{"arch": "uvit", "model": "image flow-matching model", "dataset": "patchworks of several textures", "train_examples": 72500, "image_size": 48, "horizontal_flip": true, "conditioning": "none", "objective": "flow_matching", "cond_dim": 128, "logit_normal_time": false, "norm": "rmsnorm", "norm_position": "pre", "hidden_act": "swiglu", "mlp_ratio": 2, "head_dim": 32, "fused_qkv": false, "qk_norm": true, "parallel_block": false, "inner_norm": false, "patch_size": [8, 8], "layers": 14, "width": 192, "positions": "conv", "init": "xavier_uniform", "residual_init": "none", "optimizer": "adamw", "learning_rate": 0.0022, "beta1": 0.95, "beta2": 0.999, "eps": 1e-10, "max_grad_norm": 1.0, "max_steps": 12500, "batch_size": 128, "epochs": 22.1, "lr_schedule": "linear", "final_lr_fraction": 0.05, "warmup_steps": 2500, "weight_decay": 0.0}
Rows from block 11 of a small image flow-matching model, named by matrix and row number. Rows with one number belong to one neuron. Each number is 500 + 50 x the weight over its row's rms, rounded and kept within 0 to 999. All counts start at 0. Numbers have three digits each.
After each neuron's rows are labels from the 100 images, of 14976 (inputs lightly noised), where the neuron reaches its largest size: "responds to" is what is common among them; "peak on" is the class under the peak. Only what is clearly more common there than usual is listed. The data: patchworks of several textures. In brackets: how many of the 100.
# gate: MLP gate (model.blocks.11.mlp.gate.weight, 384x192), inputs 128-191
# fc1: MLP up (model.blocks.11.mlp.fc1.weight, 384x192), inputs 128-191
# fc2: MLP down (model.blocks.11.mlp.fc2.weight, 192x384, transposed), outputs 128-191

gate.176:499487517477417522463525420501487560517549509478511429486538510437495509472531514578380513463507511514535470464429459563575540438593425598492445474524415526457557556491420546569512463476475412
fc1.176:519557465578444564501480544506437563563414417485494542522550580523422507484474548489491414501529472455493569530450512590576512461433498456480511486557485580498510524530567376493468449483400500
fc2.176:502544403541472524490511498559516463537453504443567517473575512563490438456405575541540478585449444430580480562485495565593544552489477479413524462497453513456462473500575442501564477532502464
responds to: green (89); crosshatched (43)
peak on: crosshatched (39)

gate.263:551492514494390485504453519524553514556475575507495491533502481396514462470543571501466623577487507453538451484484486587483588519474567633491442454448493569433546526461473589526514464555543509
fc1.263:436462572369538448503456469490444418429598550507527461420445434457535511544519527493515549474511573509454445449564455399439504524529498482592453489488574436528449556530538612466546537528643463
fc2.263:472533465535506462512485475445470493435500495495486503528496533627550477477523418450478378430498516516488540513477415420497494390462459399537450576568550459590518527461508453447530543562408534
responds to: purple (86); green (79); crosshatched (36)
peak on: crosshatched (32)

gate.175:535502501448419490497524524487514547464550425519524514507467429411550557516558442509532570475509559436448567414605534518486460578512528457501599489504435532529489523498482515455522536575499444
fc1.175:533569472390511549475538536468433528504487508537497475508458446468513556491567438509545462574523602476501399481547549546488446628507580433520582497505478596613474529511471535477450494581520503
fc2.175:395470451582503540461528445531486414572450545509516472528536546532493415472504516545531454482487419555595482584473456498526515420523501475434393514538489501449549454499520526521500527394466524
responds to: crosshatched (41)
peak on: crosshatched (38)

gate.39:521465465573487378498490466457557497541559502513577518471517473479593502491504481559550501548481510465550566536504398546494580599541526593483406477480465481457588416463457440489495523461519431
fc1.39:491486558489457486484493441514525468554531553493544571452515524468485510503521465557551548527525424504501552511415406447551521484547435461357506604522519585522487443432436597528526452460519473
fc2.39:439493519442450576550592526545461484475476484547482428536485481575460524469452469436471519418481466450555432542484612498414502422492485474425534549564500449474458514505564624484536571544478548
responds to: crosshatched (33)
peak on: crosshatched (29)

gate.185:496531478539433561555474531518590471467573571524534533511565457499480529516567507457456563493502522512526526375503467492529519485389597479489384466550605423394562533430554471527530556482487522
fc1.185:473626500471513440456533443461438594496542561530533558431557496538575467491403462523610441528537576570504482533463489476454510529479439577525513564469508568579493455491429511519534403565532509
fc2.185:488484549511405473494492499512504524411557517519502489500532428424514546526527499434522547488491533502465508446548501496541466464423588492515467445573537461375506510434573518396494551469569527
responds to: red (85); green (77); crosshatched (31)
peak on: crosshatched (26)

gate.273:480559535513410461444463491440506416492501578478556452497495539456480514492560507482529547458473468386576490550517470518504536442451580514527435438388518518453589434454528485458514505520578511
fc1.273:526558476511457499483540458505500445599458582470500520451540479443565579476582453575616491515528506509583500444488508473530489518525418450438523490538563601540461504505407610489496438552513423
fc2.273:453427516461500525485447532551523554533503582470474569486515518604441441441413529548487499601490497568443520432573553469495426474576471465509524548548472470521445545580584494552503606598404460
responds to: white (73); crosshatched (32)
peak on: crosshatched (25)

gate.303:512434567440523463487444471456551499494491496513541460537480485457596481490477546511526552453432439532513496459580523487467590459601532497496449566496538426460555472519462469464525592461489440
fc1.303:448589452509452522549521507513506621461544540488456476416476426512531531547456486485565483500454603506481446442488496528482500514461532525540454457546554515483502521510509589496504513572579526
fc2.303:525466493461538464516367466428398472545571436515557486533550543502603521410496537528500531466589568543452469529523494456432556557576471498576548559445520519465511390462368478471508495502480465
responds to: pink (94); green (74); crosshatched (34)
peak on: crosshatched (27)

gate.97:505455501510441529486484432470557485529502480534569434457564418420553516559572511597453516499411491554520468535494400526439558375551544450490459585489556422577529512470560509491488538484501480
fc1.97:539529514478478478459500461550444490578513571489528569478493472459520529502569465586595499479524505511545570488426441478551499524529389454404508559549539591540451474477444606465500429532474411
fc2.97:450573516532459534483499558513495545513542460443400539594466505545461475428457530388470498491520509434532495463459581472493437610471454499449531511508380515407522410525472470494512538513489550
responds to: crosshatched (35)
peak on: crosshatched (25)

gate.232:551538611542453521441538559488467549546460470506482576520534511497516525478518462521457445501561524531550465392435478578542509522510547378456527531339523435601453539524519464528458440577537531
fc1.232:546462422552563471520527439487509431398581518457481434403509513506453429537466487408471596416501469437481529607545487531420426476515524565489508505498564459457529463512510503561551535371537495
fc2.232:468575595486435494506478544505492520545429526497581541572497474534565605528449574568519463585473461538597445438491477522546626557461577484523481521414446533584485477484430456489442456559434577
responds to: rays (32)
peak on: rays (27)

gate.262:566495405505523487496569533475456515459566488466414502396515550472433431508578430424535476425546497427477521568429471522434462547511498500446547471542499456468473453525491528497488460508515418
fc1.262:538441568507450488497513486469553562476504504533513535475480503521477603516519544586478484469528541620500474395471439449488474461399562528579539505488539392529501499516501543436514525579580531
fc2.262:462567481557515541491419446512457453511477434433577517556451423547609478549492541506524469527479522463549560410495491468496583525494511474539558532454489551613458546474528544454501433503452507
responds to: yellow (84); rays (40)
peak on: rays (32)

gate.126:474526527528520542477511437500553546456445514492553460429484480509536536530485499460494546491489532406440500507574519538560517545462510464504402491499500539552614523442501555514429528472471560
fc1.126:470475620419525443504543487574491492519485536463523524495443580446586485525555435562447593495489536571515463431442493576440538540511484459561501554452437506581432556516486583421460404526510467
fc2.126:561521566485539548496547482561564499478498560457543510549430481414561551556534513567443577450486520452503441378555461532465576506508522434529510580486502493478527472460498524513566421529530528
responds to: red (94); teal (74); crosshatched (34)
peak on: crosshatched (32)

gate.0:345534538521444468496516522566442505522472509512491559481447510480547549533470436518557502558486471493429579419543455547456628587574536484557496475469575424577558498501491512448477521482509576
fc1.0:570512611452383439540456444441532525477547466496534497531520481480546420506470479470497595519524532444503485418573560528526495417596558576459585540438513502409548482496531418575549551466417491
fc2.0:478635546403439427478456393447491518480489340463486584446536526503487451521478419480523545448470528564479443418476492520600526571542620542522527534420595510516537501455541470533551527542456445
responds to: white (76); spiral (32); striped (31); rings (29)
peak on: striped (25)

gate.153:543538555509510465504515581458516531503495441530513618521438549456591513478506449480544487503568466505503454469478488514519524542453547467489572539545534448551549528605534520408551426607434483
fc1.153:583563535515435440587469590448502536407599406530503478502515444476585520515489465509523522443494482399421519443525552438483555472429472554480555506478484421501496531577548459441524509548468466
fc2.153:443439513495457443504500516578511455542468601441519488533491533572406439505485588453453471565454490631551528559467487509451549498503461544468414469586430517435539417353485450560594528423509522
responds to: blue (73); striped (33)
peak on: striped (29)

gate.324:471529515519541480474485475485566499408557532499489556546430489596492527546595557479442578469447464490586496497479385424512528467450484436496402512495566502555532480457644531541507646411516538
fc1.324:493380548509477562506497522525561406502448502522529473565512547473417481489558548462407564459508391487508529477474537500509491447549511457440554526416487472481534505519496472546521553357445512
fc2.324:427406507466551432490522550573438487541463575415535466439582532471466474506388433554496549599541562443548564523532512545472499474597623564503527498459485549397446418479441468431503421535507454
responds to: pink (95); teal (74); green (73); crosshatched (32)
peak on: crosshatched (25)

gate.188:523540505526424473467515556466492549502508391557498423487519437381563487580563419512491559380514574477484502400507501486510487562543453478437602512477465491570461587538446519494498481579490473
fc1.188:484452518551473438481481569511597476483536422482479350538489404461487411565495455498540565531506539505441455399553513504473452582509420473555557509459439465526458518479488539438455523550540567
fc2.188:433424440535562527471526396528458554501445543490461482494549570508534490458538549512488447538473430520612538537405523496540434423415512517398405526393498463484556493457456511604445455562463504
responds to: rings (42); wavy (33); striped (27)
peak on: rings (37)

gate.364:413515507508465521475467472517533454519368524540517372559482488449523527498538530504365529445504492528564474504536508520579466540499489457466456488520522445472589544378474517464541554450543550
fc1.364:533477612544526477523511440444535458464529543542522484487455526482562499498483509457417530484548421527505521479441475485507511500573527544435542563503483496510533438547515514627584514349463489
fc2.364:586506417462495547402433483578546558531416527496568442475508492531520472504542478526482468483502478461422459412527623473530514505511472507532566474452469588437602524523505538400471470518493503
responds to: crosshatched (41)
peak on: crosshatched (36)

gate.322:436495571464465439472469497529534388492497619520517511530523525528466515432486578547487476538493439590588521523390493488521507450608499489451444589475476520476562410414478519551463531411462557
fc1.322:559550432432533565454531526496518538479541453511472570445545502516427555551553510589563508509473479493504363549478470563394594381497554489463456536450499483483464461544488514409515445552470511
fc2.322:480472529490502504502495510470506542461527587458494422578535554389482395487468499475441512553505484497440548444577400476550425490468414492556509556484453605543452484422524460532456543518522505
responds to: green (72); crosshatched (33)
peak on: crosshatched (25)

gate.44:427557653469649456517530494500549564584450427517504484493486547508538475537531492439591512528451474493401510413579546496558508600521472481548486423479520486576498586600498553491432433526564499
fc1.44:546510460577431515486532445555511435475486498474451485502533544508553542485582471493527468502586457489505529558550378512501483533409535500457534603593463565473514531444530397529536525544515537
fc2.44:476528556502578531529674452506488485611507486428471531473557574483539501476595513466543517495533479466540489534593445467478464537497502417576536523528493549527484611553515435524479459537527501
responds to: rings (31); spiral (27)
peak on: rings (27)

gate.291:481548463445541534501623572480407497526522534477450515480476482527414460562581369504575482480506558503502477511555515516532524557557427467524524484526502495485448469459498549465416469499545500
fc1.291:496514489444477539541538480503459435449573556501497572551560523599510570520460505459519462456549552535510509589456574481505477575556507543505487465453435469510585482478490454560402541410529601
fc2.291:486498439432491489554534472476490491464584525503462487559572526534558548574503535445560468458471551511506527572514559427494540552539506536500459455442511452539576495480450440442463545423508531
responds to: rays (36)
peak on: rays (33)

gate.52:417446482545476536499531368487503544442572457476424506488581469539361458533499557463455573553437542515439583605514554525453475427479501592474433467461507443414526539531589512546552544407495451
fc1.52:491467512468467492470528480577543455488516510538521434571524521522522509507499434501584521418547453571456590596433485437571467469509474600475525515538497532528547483550471541509494462427596414
fc2.52:487544498494433513510641447453445510535612472457430453522593571478493492473506429523540542498606519576446519574563538505556457462435486518471458527533470583530506583595489487443493446519554363
responds to: green (82); crosshatched (40)
peak on: crosshatched (38)

gate.156:532530454533514453474518496551446458490470544471472461553525489455387559487479456486484531528456441511487501490513557548522460531543588574494491450446624430384591496467519512513503585415440526
fc1.156:612491408472519549485602417539500476493485558498537491472530537450445493587464434407484456523510567531519490616397473564559475469520412476453561349473486501526538530482559471499499467427551493
fc2.156:540501407427517456454591465594503485543523652495509474508542466482433506509456472389549457567543498502507499546460455523526466466535507538508498412421510487460465515532511405468489563419543472
responds to: green (75); pink (71); crosshatched (32)
peak on: crosshatched (25)

gate.319:540508445508469494488567461538506544471409452449453479580480579413519447557475417449553493542523422454495458479535529509587431553533420620429577542550477584445547500518572569564497457507450482
fc1.319:405479540464525505496457475429586575494480435536483474579471509472590491498427473518520539554490535495507481369500452513547513523505512459529477493504580502577512511462477587460447478582510496
fc2.319:405489512516543557531347475460483581482441520597431454469575442491544409568440474558475526495497486552487464369512496484483477499435529523552468494466488524569551507501534437456468561588509501
responds to: striped (35); rings (33); spiral (27)
peak on: striped (33); rings (29)

gate.271:569422376497489520399505479541480522445485567508458445454529519476416448479517447464534473496496494454556581567434527489441515407456476581486497533497450457403552424497598504524523479506518497
fc1.271:457562450464563507449571409441477451465450533478410493458445509478530483603496446406489449436532470389484571452537523617467462494525451465491492511620477531460555506548447478497373462607571536
fc2.271:520397421469468510477612462570451486546606520513489507455572595528461454501488358428558542511467538554517451578487477548576455422446482461435390427488511565484440508500568521525489511532463466
responds to: scaly (43); crosshatched (29)
peak on: scaly (38)

gate.118:461458459472436561474446453516529507494424471517593527560567545557472484476510475495542543475420486467575543526565434423397508493442615411566454505464559515470551466423530499392565456526421526
fc1.118:447594536432576446458499400442452533469598582526512518468489493530574524463505485494588447569544502575475460455495452442432492515463502513521469552518560523564526437441500577505521453518577544
fc2.118:513539453497419563563589444490581526468461436505555522473512539561476536485561484524471578500479488457451521490532500428486441593550563455527561480435528510424638511495500456467508425556540455
responds to: orange (81); teal (76); crosshatched (32)
peak on: crosshatched (26)

gate.383:421455492387541480485497469490505477472598567471508482472499451585500503509541543533528504504458507530568428457556464432462560489441486443607350448520553458472540467466528493493425589517514512
fc1.383:473523521439530405488507501501513577427557444519460565512500499529423500479477511503478436425457520396483575550506495510427446488494461457471457620567596461516473554449575471499515522403549474
fc2.383:536473515433480625528575509505500470488480491501491444515451477371499536519435478464596615612588514583460421444476450459572488555424559567511509466434404479564454544550543560505440457569537490
responds to: red (82); yellow (80); crosshatched (33)
peak on: crosshatched (29)

gate.1:439468497494531451519490496555591453446511492578611488516425526545495371472511519594503521507397512422620438511538435508492542473413477498559424468423512573455502515495436560478502480405473521
fc1.1:583515540601478509502500530530515492541413483515522471580531510430483461505505505539392556451505407439537622475479539514481490434509570534410571522453482571533577400482536398527505486360373493
fc2.1:429601498502564484480593470522478594506530476547632492549435553559534494489564558464466480539461510476462504574509500514536516499512449457499486509417534527497448570553421542494507481457612505
responds to: crosshatched (30)
peak on: crosshatched (25)

gate.159:432532586488551498518532505454490574614457476502464510483368516515573520454554506495540447570480440581414468517546466541508496634495515473489562451468448478518517491455500426500496452565479499
fc1.159:536476544505407476471530549600524499482509452537546501447509458491477518533480427453489562462469554433487574486464592521470472444588487550495488432481458448524449525578518515472454533480606537
fc2.159:592554554453393468457436583502485584575537558584541498492458458513499515419554541529569500546421535590472544518468431546475485516461560521475539438526368451577501476453492443500434493442552470
responds to: white (86); black (80); rings (38); spiral (31)
peak on: rings (29)

gate.8:532491516476395436516481441570507481555494547485523479518530491516481442515465518571529456511452623472521631452559499432481428540404454523468460478645519491496544525474533452486480536545435438
fc1.8:518476449508530580495500446582540560566508534541503507496529521514444505523539496568461424522502526537542572486500372387495555435453495459425497485518558555377470425443462519444496529522427410
fc2.8:483541459429492519468474555489517499442475441538489489475453417416575539498521505467481425477448394505529374543480475529503582482577507517484481535469473504503407434431512549519486463450506550
responds to: white (71); crosshatched (42)
peak on: crosshatched (36)

gate.213:550535528569392485466550575531463422530456506488513598476442519493497565514464539481501572486436538382522476518571561565496443507491411582528427508450400486474500515480420452441522443487486506
fc1.213:463476511577488516459395489504460446492492467560531492459538416478562568497515607484536555527469609479525581528540521510523512451458505527563450496510460584421488453557366474460519603545463492
fc2.213:513442411449570513478319519519486529528486456516536451593506407520495467507466515480472529546520469621538534432452522479498515535487554452507563533537600588572562464582497574536527553522480492
responds to: teal (79); orange (77); crosshatched (38); looped (27)
peak on: crosshatched (33)

gate.127:589507530509418476494524456448466604526566458531478498423529508400556513488540469464533492415549555464452501487514527539540460481444515412514547569475499481539468589591521516485457468550520483
fc1.127:504477582494487519492475501517528518455452476555541432559433467484666472442508453544504618525480415454511591478544482421520460539496490502456460483575492551475493448477505455500532525488486466
fc2.127:561513550582508448469342503457546610550482548617591487437511425510529523498517501507511504502486422421583471448535436493407505454464530516470515540505401468423556441451436413536456571496459533
responds to: blue (92); crosshatched (34)
peak on: crosshatched (28)

gate.327:442443540483463557552470468507615473483548534557559458575593537520642501521476522540525571545508453466501415404538523505518534469493535551591432453420551419443481564468466580544560566518551463
fc1.327:570536564599442514459480472476502594535440559462515495526551518476548409490456436493485525446547429463511558523462551505504496438488527588391543534452437581511557463514457456494466429408441506
fc2.327:470481484499493567440485506507550476525551548555438417529527501499551427600486572548477594506513458475527489444555459514564539445493531639522471400436524424403484593528514524498519576487517453
responds to: red (75); crosshatched (30)
peak on: crosshatched (27)

gate.233:457506488507481453487533442486539465429571559466445531465541515540527498525534575481562518491457502507466529517579511498558500515515522447451379529479441588400509493529423561607528537393406476
fc1.233:574453615388603498543476564483412503493474498535542494445502548478523566445481487523455507575488528443475578432517612504493478426456525425501513497507529571511512537593486436580602504538435512
fc2.233:514567524433494495475251520526529607451469550575584535444430484428500552408471523509473486547498375503466494445450431450525537500535565468451498514512493416451557479502566466532481460483455580
responds to: black (79); white (76); crosshatched (35)
peak on: crosshatched (31)

gate.158:425488495469501479439507453521519476462515510535526390389562496622473486548466539524552499509463508481525519553539493415566514403498572538517405397570473473400541452470521455559519562362462588
fc1.158:546529506539547546550537541505513558501553489455496490551499485490543560435513550456390450484432490511508539549534579545475572506498530501528478620464464471517519540450535493397457508571495465
fc2.158:544477485466511510491521546525479585541428468568480498513410425422498551540491436481498488507571449514490403442445497567450492499542536553556576501462430462570535534563471524453561520529472558
responds to: yellow (77); crosshatched (39)
peak on: crosshatched (35)

gate.282:500380508565424597480514506523623465377503505471533436444508527573541463522463582567436492476446439491536418440548538551582444391533530484540433492553416490527588516421492420607519452379521414
fc1.282:452656454466523463482506544498445523482510586530502461530545450556477550478463517569509421537477599487517563547531494439448561475418497475538477507494505527452492387493524497444501525566468556
fc2.282:446504550486465413439406525528421456498453541503554445466493388508499475507545497556541484517490532558542465556475459535475505508531462509411486459547593492608528525558448505511561467641579486
responds to: teal (79); pink (79); crosshatched (30)
peak on: crosshatched (28)

gate.5:409553532473382426460470468470534494440515463522519473479571472584507493466455592536511490482449495461535500469526580499520579489509557569494353521578454450529517493438478483538519496496386523
fc1.5:546521490529501476475467432500572510440528528497516440467520430511514512514530537551542467426418487530491579503560522468403492464407490647511464497565532518426540429457514558496554544537434529
fc2.5:549469469574594521536755458488484529535539479403411481447419558432457515558519439415505490548549579524469464520441436489519438514484399455523526507466526531490462575496530465496517439491569497
responds to: red (76); crosshatched (71); centre pattern: crosshatched (28)
peak on: crosshatched (70)

gate.290:477484644482551512431496520571511500471419482431608548508511518446487585461535547530483501454516586430533555515506490430552525419418448542547439584462399479480485460448448539519531500431473574
fc1.290:517532458532488606493527531505498523514472463530425463569561547586387488511456536488426413586480377428485505571497544559579476485458611526491501453459461495452564474446580362564457521499460539
fc2.290:498511579537524604458466504462438515475459447465507476502463529543476574445465461496477418428488547437472505551531500529508583562490381483483497541566465495420548481471435576546523509487488482
responds to: green (78); crosshatched (31)
peak on: crosshatched (25)

gate.30:462537533455486483493453564532518531447455561476503417566535445467523442517615564504490492432440507458562508446461500557493559366532490436471428454384530471509494509457457494534511529509472573
fc1.30:463491433564491544513481599495505534453462419485427497494525544567444470503448542449463419542467534418441449560516561550563541493422554500569485464479424469455487523523546349503449523564469580
fc2.30:572521487498484507535442505528448537416413505507464458502561494465566560463536504473517422429541434477589529494502527559437541481519611551417509522474544445541457526539505548578486474476444595
responds to: green (83); crosshatched (37)
peak on: crosshatched (31)

gate.165:435440493501437424484483481512473519532480565443527491550605468473470450509466547546524464523456455522636594452402490567503544443512506480519428534574533530512508499462540592543505557537507555
fc1.165:547535526452438456457484460516464490546529582480548546488510476446544533491544418587559498499534527529527536479415437462491490497580400482407525562517570574516484470472456605480508445508501423
fc2.165:521495501535483509527530488504507476491567447550556558460444479518570572496532525481545533481526545490402432542600446424460560590522494481423495467476459454517514472469497383510554540456508459
responds to: crosshatched (40)
peak on: crosshatched (33)

gate.69:557495480528531551501545525488458575533517448518419507481457535464450535532535416461526475497548423496422492448458457596515495532520476487448615471487451547558475544609481537461466440479517523
fc1.69:388502535475549485471454498477490441513463557470520507513490525499547495506445529552465475518459618535589421589553504452507503495461532514525342470480508443446535501463517478495448593586545446
fc2.69:581501444508519568511525516420524549482556489490358567462485567438534534485501505460492513485589475577459480481476555496542456440489499511575657509439444554517452547645499529435429404467484487
responds to: plaid (33); striped (28)
peak on: plaid (27); striped (27)

gate.64:529527487462504567516545554468468545570512426579432544537446491445535571466546406461541490536605467509478531479418446606488490533510598372475619505508468502554451565500512614382486424618537513
fc1.64:468403514475475454502482522513473486516482510507545457388552533589524418493490597411407517441540604560593507531509528539509527489489472507589424460438490525484496499527487404527470496429459525
fc2.64:562523503522529617502538500472467499462551458522412555504459450439538590464503439507495487490547492423452517423431485501470452560449542480484632514532446524562475540545500586436450400584587471
responds to: striped (38); rings (32)
peak on: striped (33)

gate.301:429381596467438480472451544576638423523482524466521455495555464493367531526487497535484513485468461481553533491471571480415468445572599439498440470452522446461571479401496549507598518400474525
fc1.301:487439488568442589559496503553594397498427531525512461547590548451396504497531563449433561581531439482508468482445550557547515416502557469446533550453462542420504526460504452567563487465432498
fc2.301:612518489520555438515610441469390585507588392525409503588502506435612551453549483522527507479513500555487442476461442480539502583507351495542551562500443478590526499565457472506500532568507506
responds to: pink (93); crosshatched (32)
peak on: crosshatched (28)

gate.28:465532528478511483449497492536449489480488499521473459488457424504431546547449547542514474552465491516557511516562539410544456500442492523504447583511483434471544510513493519498538526535418554
fc1.28:488493490505458525532590423475429610499580390445492581546490543487467528537621453420532504511507512583434548478500543560620445553513528442460519462481549459529452595542533558544501441570495442
fc2.28:472453472538473491499460505485461468478514535506439481510498418542452523514481558544521512563484509520560465549536520486481450428418507496589455624510446367420585625525538465588619506498495507
responds to: white (77); rays (38)
peak on: rays (32)

gate.289:543415569440539413485491482503459461507405521549508359503537489534545511507408529596602453466331533481536540572589546499398541514547489553553467517469435521493545478476386402508493572498476473
fc1.289:521415437529438525534531521518505459531420525499508513522514573537417436505483486455387542522496465491552485540470583539544477428491509471478568534448449520521513497567527422555473473444451526
fc2.289:395553543597416589492444486468583450438530442488500538480488452442426513501554582421469559509574489575509494471505459510539427508467530516491513444510644519538531534484573599550568506458487527
responds to: crosshatched (31)
peak on: crosshatched (29)

gate.305:511606506528531511538562460460491532520506395517415603445480575486469560451600459452528507554584481510436433469453494531543454623514504397530595520461410512587427608591536480490477384618555453
fc1.305:534382446455454495479464472519458446591507498464475510530585477446532404564562435520637530351475462490513526483532424498553455516524423569430503476490605451402526496448542536520481464435479545
fc2.305:558619565523507485539569507517472575479537504562490526399511513448477585506625559523474480506549448496508486455433465557488463592499572456568562638565383568588462591530449419456452424585494449
responds to: white (74); striped (35)
peak on: striped (27)